config = dict(
    encoder_arch='vit',
    model='contrastive audio-text model',
    dataset='synthesised sound scenes: up to three everyday sounds over a background',
    train_examples=26041,
    n_mels=64,
    hop_length=320,
    input='log_mel',
    spec_augment=False,
    win_length=512,
    tokenizer='word',
    vocab_size=93,
    loss='sigmoid',
    embed_dim=384,
    encoder_norm='layernorm',
    encoder_norm_position='pre',
    encoder_activation='star_relu',
    encoder_mlp_ratio=3,
    encoder_head_dim=64,
    encoder_fused_qkv=True,
    encoder_bias='all',
    encoder_qk_norm=False,
    encoder_parallel_block=False,
    encoder_inner_norm=False,
    encoder_patch_size=[8, 8],
    encoder_conv_stem=True,
    encoder_layers=16,
    encoder_width=192,
    encoder_positions='sincos',
    encoder_pooling='class_token',
    text_encoder_causal=True,
    text_encoder_width=256,
    text_encoder_layers=8,
    text_encoder_norm='layernorm',
    text_encoder_norm_position='pre',
    text_encoder_activation='gelu',
    text_encoder_mlp_ratio=4,
    text_encoder_head_dim=16,
    text_encoder_fused_qkv=True,
    text_encoder_bias='qkv',
    text_encoder_qk_norm=False,
    text_encoder_layer_scale_init=0.1,
    text_encoder_parallel_block=False,
    text_encoder_inner_norm=False,
    text_encoder_positions='sincos',
    init='orthogonal',
    residual_init='zero_last',
    optimizer='normuon',
    muon_scale='spectral',
    lr=0.017,
    momentum=0.95,
    nesterov=True,
    orthogonalizer='newton_schulz_5',
    adamw_lr_other_params=0.0029,
    grad_clip=1.0,
    steps=4500,
    batch_size=128,
    epochs=22.1,
    lr_schedule='cosine',
    final_lr_fraction=0.1,
    warmup_steps=450,
    weight_decay=0.1,
    adamw_weight_decay_other_params=0.01,
)
Rows from block 2 of the audio encoder of a small contrastive audio-text model, named by matrix and row number. Rows with one number belong to one neuron. Each number is 128 + 24 x the weight over its row's rms, rounded and kept within 0 to 255. All counts start at 0. Numbers have three digits each.
After each neuron's rows are labels from the 100 clips, of 14976, where the neuron reaches its highest value: "peak on" is the class under the peak. Only what is clearly more common there than usual is listed. The data: synthesised sound scenes: up to three everyday sounds over a background.
# fc1: MLP up (encoder.blocks.2.mlp.fc1.weight, 576x192), inputs 0-191
# fc2: MLP down (encoder.blocks.2.mlp.fc2.weight, 192x576, transposed), outputs 0-191

fc1.206:139119142134126116116158145132147161104091145122134148102097114097132145116145097157125145164094131067104114133159112158132149126130157146152115140116180122140150108092126111090095129130094149122092163165120133138130093122136171160164148131132112120133167095151111098078176101105114128072156077129097103115171131133115106138108106158086122132159128127109129163111101108145128097111121119121127172125128166131142147112124114142175121134116142150131140093097106127133116136121125135135169211156124103080137146104133131173146151110166127169097129102097125104104135133104104139153
fc2.206:112150119120128157129115118152108171137133113151133108105172130103163137093116138069133131098111106099137138135082170116122151135172205154105116124098119143150159112121151122097136141115102098102096149146108113166151133118157092145127145148128139122089126106126168149097090121153165132142100132102165144102122135143146174145115148099128129130182132130098092141154110099085128150147103134154102145092143131157136126145106175134103114137095112112103111115174130100136142165105113131140124092103112160143104181091134118144109115083091092143149140117134117105163135153133162153099
peak on: siren

fc1.402:138133118131103105162113116085124126115115137161139141122143153201109109150104128120136083106108116101115115126120128167119159102125106147121112158132122076115100130116176099133151123127103137142118135130143120149123175132123144073153156088128104160138143162108129134138108099116109110148148170143132162150154146122131091131134146105156130140127120151101125143133103120156154141131113135132159103191109096142104132152136128193176085117169138139144117159095110146112132111139088130145106106087150127135098091107131114113208136142173115139077157129115155093121095151116124099084
fc2.402:138154155107157132119154065178114115111126158148119121104128123070099143151136074137174097100098083146152151172131102129131112136130133158115130132147092177089118134087154116152134119145104141121116142103175096076112120136164109138126094151128130073159135148107071135134136132135175114132161111085125129124115166131114146117097075153090138176143129139108141153160121134144111120117122150139132099137083123086161107165147168139148136157130158157099104100180096149148150122106148113120135133129132106125123109149140170140156116124104101128117129139137127124110119112132113117134
peak on: fly buzzing

fc1.193:128121178140191136150142116151127098092161155131121164138123127138156147131097147145152097142161119152121129111090158115145104091098148162134095169115131095127165123113129095122163083124120097137165137118103121141114119093110115103109157139113089146176103122156102171178120109142114099170125120102115129125119093119145126094155116092124145115166150107122107118115164093090135150165148130107141113136163134144150133076154130164139167124103133133133115135123097120118121104100111066167128146139148124105107136121074115090095110105139131131096141127158127115153150131147187149160
fc2.193:143104160140131122118121093116153180144143141101170138148115161068088101137103156100114118174117102141142159158157133139083113093134115182148143100124154117105126133118128112153126118118116145111126134112131148150150103103093135121118093152086131130127093144105113106147137091124126144155151112086132174121110114154194184159167084125101127130127141080142114122145127123149113157119154141154141143090120114100089124134113132148112116074184156128213116128155128122146107093115114123092111138112125155135147124118136151134149149149115100128128119117136126133093078120162146134113
peak on: fly buzzing

fc1.283:156108161140142110093137151154141137144114127182141141103118104140106120111125129106148137148137127107156127117100139114127141092086136132145105127104146138083163155146114117117099076088120143129123137115115113096125111120145112135159139037157141118131121155151104151158183185143103109109118086119110161131127109144116142112112144088087109122167129150177139114106127102118104125096139170129152099140114171121123145178088147120120151156105121145147145126154136127115136117101146167088118120116113140117124149145121160128115156132097135103114133126072114163123160156115132219141
fc2.283:106129173145125111120130141085164103139155167115126156150139130100075125120168140164135114115153115127116140152124127143142101149112118131106170132131062123140151122185112109095134158119101159135123125171147146134145115165142077107097123129132115158092088144133123120123154109110120113094152158121099175152139108127119077151101122191101138126148095095114063130155110102152109166155124135144101118151154141133088113125154157165109119131124134110153148128096095143127165124141121091116117128119099122163095127151162117120147118130178151117103097135142098095115086136155151114154
peak on: siren

fc1.72:125138130149077147127133137112177083129117092115072107136147118141124118117139159173104156159115074125139142124166129152154112164142135126115166139189138143097141138134118113140100147103114115106147098084128131125129138098150123104140118125102169129141171097111114115113135139151080096100104140102105154088122152139098148116129137167135123130136117147122138104127117146071145123096124124152148148161155159144139136094082134154112159157130107093150104116115142183132118094087160130120135076128170105137177140122071112127184165113128146104132116106120142143140106118159146106113
fc2.72:151116110153129134106090147122137133123115115147164144093116136110124154144112108102124103154057140110138089103080129125100122092137132144124168120087142097158153109092153150110125131149179130121149106134105091110125111124159130121124121159132170092132105110127156100109135138118125082151100117127102103143144140099095114154197134121178069118127154128136132139194118163153176138142125128117137125110104153113125093093104105116122170145139120140153114174186135131149120166165127128154108150118119144129102129106122165118115089142134115157152156115109131170107139124084121140169
peak on: howling

fc1.456:150152145153175107108109094120159119114116158185091120112098125098106069146120139131114121128128105155122108124150130150124119153153119143151162119167157153129139104108130106132095166127128139116100116160068091161103131100144094107120097141152141140104166145119097127122157119045114131121107161135149111109145117100148143140120152139148130184110115110157126141148126132100154142121123131111140122148149113115148159108070180162146124149131131096112145117154138142113107091140130144100098143117210169145116134129106126123117116118126141101130170083135122172116139116076121140103
fc2.456:145130145148134161141138163127180100129104151094122143110069151092166141103152095133139125140127143093131134126066104166108092144099121136145148151109198124147102135068102177144155083154143104111079142072171117144151118130155161141119113117121148107137120118094155152098139144142150107137139188116124140132094139148116110160143152144108110112089145162110157102145122151136154145162151123148129119103145141095146117102129119083130120128157080122143110117149169128103119109113111103103131118119110106150098108145093115105129134128122134143118200123126117127129155111127137102130
peak on: howling

fc1.62:113121143147116104136141101114123143137167126139126129161108146120108130147122123157099147107111177130148139096083134137150144128135127159140116144160139124129128099114137153097113120168094192097147129156084129144118120209074101127140120107129158088104152102135103119135103125089151165094165121124125169128146168103099095118116167097098110132132119121091125176077123132154114133138119124120118134138118111142142133099129166113140157163118143125133121091138141104147078085164103080143150138126114154137127144134119107167163121117160143096123120118102111162102103188110155077118
fc2.62:120166066108135154112163153133121125083119132144121098101148116158112123128127156151212080153155171124141103137146103128140116122082152106141144111114088124125130133187094148153127142105125153098138126097133161129169139123147126143106140133165177098110131111139110127113125077148111106128136140087093109114133152130128090117134113110149156125096120139128157107126086113116146164124182155131129145101140160162117107161093150170117114115107131134143118117077146132104116116157139149112146104106111119091108123113142117141101109159118134077169109176124173139142131145110145090148
peak on: siren

fc1.536:169123127188101113092142164141101152133153113124098154131150139104136118114160143116104144137109120167152101124141110145180137138152160124159100127128115149125107112096131061113113143153092166110126118129148137114107162138121097117113109139100117140132134140108106104137125141095153098146103131102115122118104162124124164125104109145080106135112112158146139148129170133150123138116063162157160081135156075104138160121107142138137111139119144120135166111133171133154160180083112160119098089128179156110150120121145140113167105118117100112104152112126133091159147132070086139150
fc2.536:132132145131129110120092122135172152138074134075130129141102088126128144056169118134111148145071111106138157114097140095099126107101100116103177125134194137150134150127119142119140130125103148130138081118163091125157115124176100091128144155136140124108088067151128166128139112112106090112109151123120147135159129151126127153139138110115158146164143124131134122127102127120104153139120112114106116117137145159144117144167099147118150099170129078168134157136114122138107103187115154125125152073128163135095099122139085129110133123133156132158133100162124146128135143167171095136
peak on: howling

fc1.499:110118117136160151169133140131171111126122136165123096137098142155073160144151144126092086095111095103145161159116097108136106067090145102131122097146149078143163150124104127109124099155099137143112099142136098111147146128126174130155131102130123143136141129088099139119140144140118110152136134162151158067163117149129105105181131108106175160154121124126124130143110099160165110099116136156159118111112134089105132118121123165092155114123110144127115122082147154118132114162130082136127135124078132120113095161097105155162122118157127161127146142130162107134183169137126088136
fc2.499:123145158154147152139113127161148103127093133138173130140135125101122134183071129153154086138130088125081131115103157150139154138138116118090112151068099115187127127138143110117114108090142156137141155136064150093118137150123084137137118161132102153133113116127138145130124126117124137098190132108143155174104143145143160141099146123115122142116097108147089145133142147118151171140119120124143146156100114157123099169132140138145172075139125096164143111149127126149149149126132179094147105129121102131088124111150154113141122144137082094136145098107073146142088118095106143160
peak on: fly buzzing

fc1.537:103100096136114114158097162103115166135169109046140122065145095144139145132099127148150109119067082122154116104115161145151129053098080134101098138115140142133121111140135116110114154168126112149136179125135117160147106107102132122121108079150127102133103130127132156126146092127133133138157116162131095117156172115158122119139098119131093119145103111128136144125140166167170132111142122133105184088125122150145132097113143139138155148141120158153143149184111141121194141132128146092119120155141105150092117128098135122135148127120147165126141122143130131105122155101106133124
fc2.537:129153142105137160112168121162162152090116187112139094152154112113106130163153115132113102136157099122101144167140146108099122134144168152111111118148132089107111158121093147141141123082172146165164131131111156131072106123151118136145133101126117151119119121132130094116155127150152112142128122142125126114162102140162169061151129118144113161130109126125120130151117130090121123105133158140135099111111093119109136132111122153104083136115149129109107140117138129097157122141091118132138102108160162130121121182098128156072135142162108066050141123116144134074096122139153172145
peak on: fly buzzing; mooing

fc1.523:114111137118118096091198101160139140127141193123128124129117104145107149138147112129126130123066120146104167107124129127097141098156109103163112141136176107153097124104129156132087117116153095100099141159152104122129108148155086149150151089123087138119149123144109160105132160152104125106143172143096129117121157119158140138100092113110112133193160153143104112115093078145122159134168102102136134146118138114129150108102176175175152072123120139131135132118117119137121146144110132115120126127122142144111107082146126151150154134109093134115146104123160178120172161102103118123
fc2.523:140058110093162133168117082106100140135131106143139144137126155117152115117112134171118094147139083159147129150114122148107170163133125115073129141093129140108129102138104126132153139176133149118168113096126101114116186139160100084131130149120177166095124123116154112140148136100145129138132114111111137081114127148126129126163079110103172116110105135098126128148139157152185133134117140107158156118117110133114129140152088169122130151037149156137121166102115123132131113150136150137152094133072137095124120141101120125123122175123123136129153135117113164142119158101137096119
peak on: siren; meowing

fc1.204:088123095139125152076140141141131133105129107132066144132111144162124160125097111134121187085124149162145129150134154145103136072125231168084098115105128145150142115098118147117129117100132135103094162095107116130141115107090155142131153134154101137095126116142104097123176138106166146157133114157128105142166147080146142107089114078185135114143100165141098092125119138125119151075121132126126135095127121119114111118121098143133157113148128087172139130107125137121099159136120121141145138105136130151133133123138170143110129121125141156153144165130119107163108130115121147111
fc2.204:120134164132117160138114185118177088121110098106110121133145117146140174092098109149118169146104135111118099144118131129145121114123102156132152150135106145123106114140160109110152127108075167145137122140157126098117156127147125136156153156115122129167118160137156123113089162137096140151100141135125080136077094126118124148095166141121091116144123060150115097107131129111108120111171143156154111126149134144105111128135096129101106141083164187076138160125157119123151177126087128128151130120135124110131160158106125134143146131135147095126156098111139090163126099158055134111
peak on: siren

fc1.462:150117110078142119137180130116161128139114108159125115124123103182130125157118166141108112112080130157115142124150158161115125105096081166130126121136144129119171079115139081122128101153129113190130154158064149114144143107119088101170124175129108138141109137097146145162089083112185080101141144121122119135143112113110155163126155113096129143117129094135128105110101135136158116089179091135154133121175146096142150146109097161131123135145124135125106126129130147108124120141109145130080120136119159143092110167102088127173136104119147115116151130143095150161124112132129127115
fc2.462:120107111129143149104118134103164119084126131156109135190120153099156118161125108117167092146118084118086142130120124130108149133120111141123136122116129109107106148145120119161120137086184081115100120163120158145109136107136102148160111120180149149127123132123142110117122107122113088132127107086122104063141097116133113106070119144170128124162150106120151151143114140136143141087148140145175126105139126112136161104119129192127172146126151126136178143148101072112085137078120149143093151120180148158158153112127133128117147133125131174099135141118166133076127135108107152120
peak on: fly buzzing